Rows from block 4, named by matrix and row number. Each number is 50 + 10 x the weight over its row's rms, rounded and kept within 0 to 99. All counts start at 0. After the name is the row's rms in percent of the matrix's.
# weight_ih_l0_reverse: GRU input weights, backward direction (gates r, z, n stacked) (model.rnn.0.rnn.weight_ih_l0_reverse, 384x288), inputs 0-71
weight_ih_l0_reverse.178 120:52 29 49 40 50 47 43 45 41 52 51 59 51 48 45 43 48 67 46 42 27 45 53 39 46 50 50 54 67 68 48 58 45 41 48 52 50 45 49 39 49 58 36 55 47 44 50 54 31 53 53 46 44 52 50 51 45 52 58 72 42 54 51 50 57 55 49 49 49 24 51 51
weight_ih_l0_reverse.179 093:64 58 57 35 51 18 48 51 52 27 62 46 51 64 43 46 53 60 51 53 51 50 61 55 59 52 51 48 41 63 56 56 19 51 53 40 58 58 55 25 57 40 42 37 53 49 61 67 49 59 63 51 45 50 54 51 47 49 49 44 50 45 54 53 43 53 78 55 54 60 51 45
weight_ih_l0_reverse.180 113:46 48 54 54 43 56 35 50 49 60 31 47 43 52 49 52 51 47 34 51 48 48 44 47 46 46 42 53 59 24 47 50 47 58 42 57 46 54 54 44 43 28 56 46 50 52 56 76 50 50 55 31 53 52 40 67 39 42 45 47 50 49 35 48 61 50 47 43 42 47 50 59
weight_ih_l0_reverse.181 108:48 54 74 49 21 52 54 54 45 42 52 56 42 26 43 46 57 37 45 60 44 33 45 50 53 72 54 57 67 49 50 59 71 71 51 52 64 74 49 49 48 46 47 52 50 29 33 64 56 60 46 59 59 62 48 56 50 54 50 40 44 52 52 40 56 52 44 52 46 54 54 59
weight_ih_l0_reverse.182 116:40 50 50 44 42 46 49 46 52 53 56 57 52 53 43 33 56 49 38 52 25 50 45 51 40 50 42 50 54 47 48 54 49 50 24 48 51 33 50 46 44 46 54 50 51 57 51 57 39 48 49 43 50 48 51 61 46 49 49 53 42 73 53 49 49 58 39 55 52 48 58 61
weight_ih_l0_reverse.183 108:63 47 61 44 49 44 54 36 47 45 46 46 63 52 61 61 58 55 35 51 24 45 67 48 56 56 59 44 50 44 52 37 41 57 48 49 44 55 42 59 30 39 45 41 46 50 58 49 38 45 59 48 31 50 66 51 29 48 52 45 42 70 58 52 44 64 63 52 34 55 83 54
weight_ih_l0_reverse.184 103:37 48 51 54 43 40 66 53 49 51 51 48 61 57 42 26 25 43 51 31 54 44 48 53 63 84 76 55 53 72 57 54 50 49 52 50 51 49 58 45 68 55 46 36 49 45 38 72 64 59 50 53 53 50 52 69 40 48 49 49 56 51 45 66 50 41 50 49 50 55 52 56
weight_ih_l0_reverse.185 095:50 52 49 49 43 46 45 61 65 40 48 42 48 46 43 58 43 50 41 72 48 55 55 55 48 33 53 36 46 48 56 37 53 50 50 45 51 47 46 63 50 49 45 53 38 57 45 50 46 66 63 72 49 57 49 27 46 54 49 53 53 50 61 60 52 56 65 39 47 55 40 56
weight_ih_l0_reverse.186 109:43 49 69 62 48 51 38 57 53 53 46 53 55 53 55 55 60 64 58 48 46 46 20 39 52 47 50 68 71 38 52 47 41 53 63 22 52 50 65 42 62 55 42 60 49 56 57 48 45 56 54 44 47 46 65 56 44 51 50 44 44 38 63 47 52 50 76 70 39 33 54 64
weight_ih_l0_reverse.187 118:56 57 52 48 50 43 55 48 56 49 60 53 65 43 57 60 57 48 47 49 34 47 55 50 58 55 46 41 30 37 48 46 51 56 58 45 55 48 58 69 52 42 45 59 44 53 58 62 36 54 41 51 54 61 53 50 40 50 52 52 70 59 66 56 50 44 50 47 51 48 50 47
weight_ih_l0_reverse.188 106:53 48 53 41 52 49 72 57 60 50 50 30 37 56 55 55 33 39 56 53 45 50 41 65 50 53 42 47 44 36 57 60 51 54 56 56 36 46 48 40 51 65 34 55 30 57 57 69 58 59 59 52 53 47 43 50 52 46 50 46 42 54 45 39 72 45 62 41 60 60 50 50
weight_ih_l0_reverse.189 110:66 49 49 44 46 52 48 47 54 57 51 41 56 63 50 47 31 49 40 69 40 54 63 39 52 49 53 58 37 60 52 48 58 25 47 40 52 55 29 51 48 58 44 60 50 43 62 51 49 52 51 46 47 47 39 38 45 73 48 66 50 32 49 77 43 53 43 45 41 46 45 47
weight_ih_l0_reverse.190 103:31 66 29 52 46 45 63 55 49 63 47 52 71 39 35 23 54 53 50 40 46 51 52 48 55 69 45 44 30 47 61 53 69 57 56 48 64 54 47 54 48 66 42 46 44 41 30 83 51 75 34 45 35 50 74 62 43 46 46 47 72 64 51 42 44 45 55 56 40 53 46 66
weight_ih_l0_reverse.191 117:51 45 54 46 49 52 50 57 75 50 47 40 53 49 60 71 36 53 50 51 49 52 41 52 53 67 52 52 45 41 34 47 52 56 33 52 37 55 47 39 52 54 57 51 49 49 32 61 46 59 50 36 44 43 60 41 48 51 39 40 49 53 53 44 65 51 57 60 52 60 44 59
weight_ih_l0_reverse.192 109:44 49 53 57 41 29 64 26 49 42 55 39 49 22 43 60 55 59 57 35 50 50 52 50 55 74 50 54 58 50 50 68 65 41 50 56 55 64 42 51 50 38 54 29 52 50 44 79 55 65 33 29 51 55 51 56 64 16 55 29 58 51 31 41 51 48 51 53 56 50 53 57
weight_ih_l0_reverse.193 118:46 61 68 55 47 50 49 48 52 49 63 48 49 47 22 56 51 65 43 53 49 47 51 50 58 62 25 48 41 37 52 49 53 53 50 39 50 36 29 59 30 43 51 63 41 52 52 54 58 49 69 51 27 48 66 47 52 46 46 56 29 68 45 33 62 46 45 39 47 64 35 79
weight_ih_l0_reverse.194 099:55 62 42 52 54 38 46 60 54 47 56 34 48 52 58 52 45 52 41 54 52 38 45 51 52 60 61 58 52 54 54 54 55 58 52 38 52 51 56 45 52 44 48 27 49 39 52 85 54 60 65 67 48 51 49 70 49 32 43 42 43 52 55 40 55 42 35 63 54 58 45 52
weight_ih_l0_reverse.195 110:48 65 58 52 85 46 48 52 49 49 51 35 36 69 50 47 49 45 50 64 53 45 47 57 57 47 46 42 54 55 76 55 47 45 45 32 51 49 55 42 50 42 51 56 48 65 57 32 52 69 57 67 50 49 36 45 51 36 49 55 48 44 51 46 54 50 51 49 40 60 52 62
weight_ih_l0_reverse.196 104:51 50 52 41 51 65 51 65 56 75 66 47 44 51 36 63 30 34 44 49 48 56 37 50 21 33 41 61 50 38 68 50 64 51 51 45 64 51 51 54 51 50 43 51 26 57 58 52 49 67 57 49 51 40 41 55 59 63 42 51 38 51 41 56 49 45 48 25 51 44 52 50
weight_ih_l0_reverse.197 086:49 52 21 59 68 53 30 46 60 60 54 57 32 58 56 55 46 47 62 50 43 64 47 37 46 43 50 52 49 46 52 31 65 65 47 50 32 39 34 61 41 43 47 37 48 50 55 52 36 27 51 32 52 46 51 45 43 63 46 64 41 38 53 78 53 46 47 52 38 58 50 51
weight_ih_l0_reverse.198 120:50 52 63 43 46 34 55 38 39 51 57 13 49 26 35 59 40 56 53 54 50 46 45 51 51 55 45 57 60 55 59 60 56 46 66 53 58 59 53 53 47 43 49 62 48 46 52 53 55 54 39 55 48 64 50 51 50 18 63 50 49 42 47 48 64 51 50 34 32 57 54 51
weight_ih_l0_reverse.199 110:59 48 45 75 50 55 56 57 44 31 57 49 74 57 53 27 58 47 46 52 50 60 63 64 65 68 74 27 62 58 51 42 43 64 49 68 38 62 52 56 57 47 50 46 54 43 50 53 64 40 61 50 49 57 51 52 40 50 48 50 60 44 46 55 46 62 51 51 49 79 55 49
weight_ih_l0_reverse.200 104:41 53 47 51 54 32 57 55 50 56 57 37 52 45 50 50 50 69 45 54 45 39 47 51 44 53 50 47 58 60 47 51 40 52 50 56 58 51 49 38 43 47 31 43 56 61 37 53 69 44 47 45 74 44 58 59 50 32 49 41 61 47 45 29 47 40 47 53 56 66 37 56
weight_ih_l0_reverse.201 117:51 51 53 55 57 51 50 42 55 41 49 69 59 35 61 44 53 54 65 48 50 52 48 54 53 49 48 50 48 40 53 57 67 51 48 60 51 56 53 44 52 65 50 26 56 52 44 45 54 74 50 38 52 46 53 49 56 44 48 44 59 53 36 43 47 62 57 61 44 50 56 48
weight_ih_l0_reverse.202 113:36 70 45 59 33 42 52 63 49 49 49 47 56 42 40 33 57 52 56 52 50 56 45 53 46 56 42 56 44 49 46 59 67 53 52 54 51 44 29 51 06 57 37 50 57 56 47 58 52 60 51 48 43 43 47 57 45 44 48 49 41 51 57 52 51 49 11 52 59 47 51 41
weight_ih_l0_reverse.203 106:45 43 67 36 49 55 62 59 53 52 36 52 56 54 45 55 57 26 52 40 48 52 59 50 50 49 52 73 65 52 41 52 57 51 62 37 50 58 60 46 40 48 56 40 47 42 29 43 37 53 51 46 87 49 43 47 53 55 42 52 37 51 45 51 80 38 53 51 32 46 65 40
weight_ih_l0_reverse.204 112:40 33 31 44 38 45 54 50 52 53 51 54 33 59 48 54 47 50 30 79 55 50 50 43 52 56 53 50 52 61 54 56 26 45 45 38 49 55 50 34 50 46 39 50 43 51 61 42 43 46 64 50 50 38 51 52 44 56 72 45 61 71 73 57 43 36 49 50 55 51 47 53
weight_ih_l0_reverse.205 125:58 66 52 47 41 53 49 32 55 59 53 45 42 53 44 36 53 51 42 47 50 51 39 48 49 49 25 43 47 40 53 27 53 44 35 48 61 41 53 55 44 48 36 54 54 49 51 49 63 49 57 48 37 54 55 51 54 52 59 53 38 61 45 51 53 49 64 45 56 57 59 71
weight_ih_l0_reverse.206 104:51 51 36 62 55 62 39 54 53 57 50 51 46 62 52 50 46 57 43 53 53 61 43 43 60 52 51 55 55 49 49 35 51 57 51 65 45 31 48 51 46 75 33 44 29 42 55 30 47 40 64 67 44 57 51 42 43 50 56 56 48 43 35 41 66 55 53 45 34 52 58 54
weight_ih_l0_reverse.207 110:38 41 50 48 47 47 48 49 52 46 74 66 54 50 46 56 56 69 29 65 48 39 50 43 49 52 49 38 55 44 50 56 42 56 34 49 48 55 52 61 61 36 57 49 29 61 35 58 31 40 54 37 46 59 55 62 46 50 64 48 51 51 71 58 50 48 69 83 39 64 52 58
weight_ih_l0_reverse.208 106:46 48 42 54 34 60 44 39 40 61 49 61 51 53 49 61 75 40 42 45 50 66 50 41 65 54 53 41 42 50 58 24 44 50 58 53 45 51 48 57 58 48 60 27 51 47 51 54 30 17 68 45 51 59 54 55 36 52 57 51 63 49 35 41 34 34 52 61 44 56 46 38
weight_ih_l0_reverse.209 108:44 50 63 54 63 47 75 45 54 56 48 71 50 26 40 50 50 51 52 45 55 40 63 54 60 63 60 52 36 41 41 54 50 55 53 52 52 51 50 73 55 41 37 57 49 46 45 51 54 51 37 18 53 52 40 50 38 36 51 62 75 53 48 49 47 55 53 30 49 42 51 55
weight_ih_l0_reverse.210 106:48 62 50 45 51 42 30 60 39 55 60 45 35 41 53 53 54 35 55 57 48 34 34 44 50 30 51 64 43 59 55 35 25 41 54 31 50 42 38 63 51 47 53 52 54 54 62 37 39 20 74 54 47 60 37 55 65 52 44 73 54 45 47 65 26 50 46 39 46 48 46 45
weight_ih_l0_reverse.211 119:61 51 65 41 59 52 40 44 38 56 42 51 53 52 50 36 57 49 48 45 55 50 50 58 47 57 56 42 69 51 46 49 37 38 46 30 57 51 49 51 62 40 40 41 52 48 58 36 49 33 49 58 47 17 33 51 58 52 58 58 37 53 41 35 60 63 51 58 68 51 44 56
weight_ih_l0_reverse.212 088:39 41 65 50 52 60 49 51 62 49 52 59 26 53 54 52 47 45 35 59 51 65 57 60 37 51 39 44 55 17 50 34 52 50 60 56 26 51 48 49 52 52 53 45 45 47 36 46 63 57 64 49 47 58 56 48 36 53 43 55 36 58 45 53 69 36 45 47 49 64 31 51
weight_ih_l0_reverse.213 114:48 39 49 51 50 52 45 40 66 46 71 66 47 56 52 47 44 49 57 60 39 48 48 49 49 36 36 53 41 44 40 34 58 56 38 48 40 53 51 61 47 48 27 59 53 49 53 47 62 71 35 47 33 47 51 49 66 63 48 37 53 54 43 37 76 49 59 48 60 46 64 60
weight_ih_l0_reverse.214 122:45 64 67 50 34 51 50 41 50 51 52 49 50 45 11 41 49 45 38 55 53 55 36 50 41 52 04 40 39 35 41 52 53 36 48 24 46 54 53 38 39 46 46 54 64 48 55 48 67 56 49 52 39 56 65 52 48 53 49 67 53 62 48 51 53 49 43 41 53 50 49 57
weight_ih_l0_reverse.215 089:71 50 47 53 41 49 45 49 60 55 66 48 62 45 68 69 45 46 46 40 60 54 45 49 80 49 28 53 48 45 50 44 45 51 45 50 67 57 48 55 50 52 64 49 63 41 52 48 50 46 51 51 44 51 47 62 52 47 53 57 73 42 31 57 51 74 53 40 35 45 52 52
weight_ih_l0_reverse.216 111:39 60 57 37 64 44 61 51 49 40 47 28 46 50 41 41 50 55 51 60 34 54 46 60 52 49 51 48 43 46 49 58 45 48 49 35 50 50 50 46 52 55 47 55 46 50 22 49 45 48 65 53 49 51 48 49 46 36 51 49 48 71 52 39 52 32 46 45 71 57 39 58
weight_ih_l0_reverse.217 099:46 02 51 49 49 51 61 58 40 44 31 61 50 46 45 38 53 62 62 39 68 40 64 35 64 53 50 47 50 54 51 58 47 46 62 76 50 62 68 45 45 51 36 51 44 47 56 54 63 52 53 53 68 51 45 43 54 34 53 55 76 59 58 44 50 40 47 52 48 55 49 41
weight_ih_l0_reverse.218 116:55 51 41 48 50 48 56 44 49 49 74 38 60 49 62 62 59 60 53 65 37 56 52 40 40 54 30 20 51 28 66 25 50 45 36 47 49 49 49 71 49 42 48 46 53 67 52 40 51 48 67 54 33 50 45 53 56 55 54 34 48 51 45 40 54 53 52 45 55 33 55 54
weight_ih_l0_reverse.219 116:44 47 54 47 48 55 54 58 30 64 36 51 46 50 42 45 50 58 53 48 55 50 65 46 67 47 50 64 49 50 70 54 52 55 74 50 70 61 61 42 55 42 41 42 54 51 48 34 27 48 50 52 55 55 31 47 54 49 59 53 62 54 52 29 46 42 49 51 53 60 44 42
weight_ih_l0_reverse.220 105:69 46 48 45 34 71 57 49 56 48 54 68 64 46 59 74 52 49 54 55 50 54 47 57 54 47 48 55 39 47 54 48 59 47 51 69 57 57 49 45 47 53 39 54 50 47 73 46 55 47 39 37 49 54 53 46 43 52 42 48 48 46 42 53 52 49 51 41 58 54 52 51
weight_ih_l0_reverse.221 098:49 34 31 45 65 52 48 37 51 50 51 53 46 57 41 61 57 34 38 57 64 55 68 50 43 48 60 52 47 55 38 55 43 64 59 51 52 42 26 66 50 53 39 53 44 42 68 48 47 29 44 42 50 48 54 45 39 56 46 49 59 46 46 53 66 46 62 46 58 50 51 42
weight_ih_l0_reverse.222 103:37 65 55 45 52 45 61 60 40 49 45 56 49 48 31 39 53 58 50 56 54 46 39 51 64 41 41 42 24 49 37 52 43 45 70 48 52 49 55 28 31 49 41 26 54 54 32 41 27 41 49 42 34 50 70 41 50 65 52 58 47 66 38 50 36 44 50 49 55 64 41 54
weight_ih_l0_reverse.223 106:38 27 42 39 54 49 58 51 54 63 47 47 31 51 43 71 53 40 49 52 55 51 63 47 66 50 41 67 55 38 48 40 47 37 40 48 55 58 56 59 48 53 36 45 51 48 45 32 50 49 50 46 53 67 54 52 54 38 53 51 49 63 31 41 51 50 51 49 43 54 51 47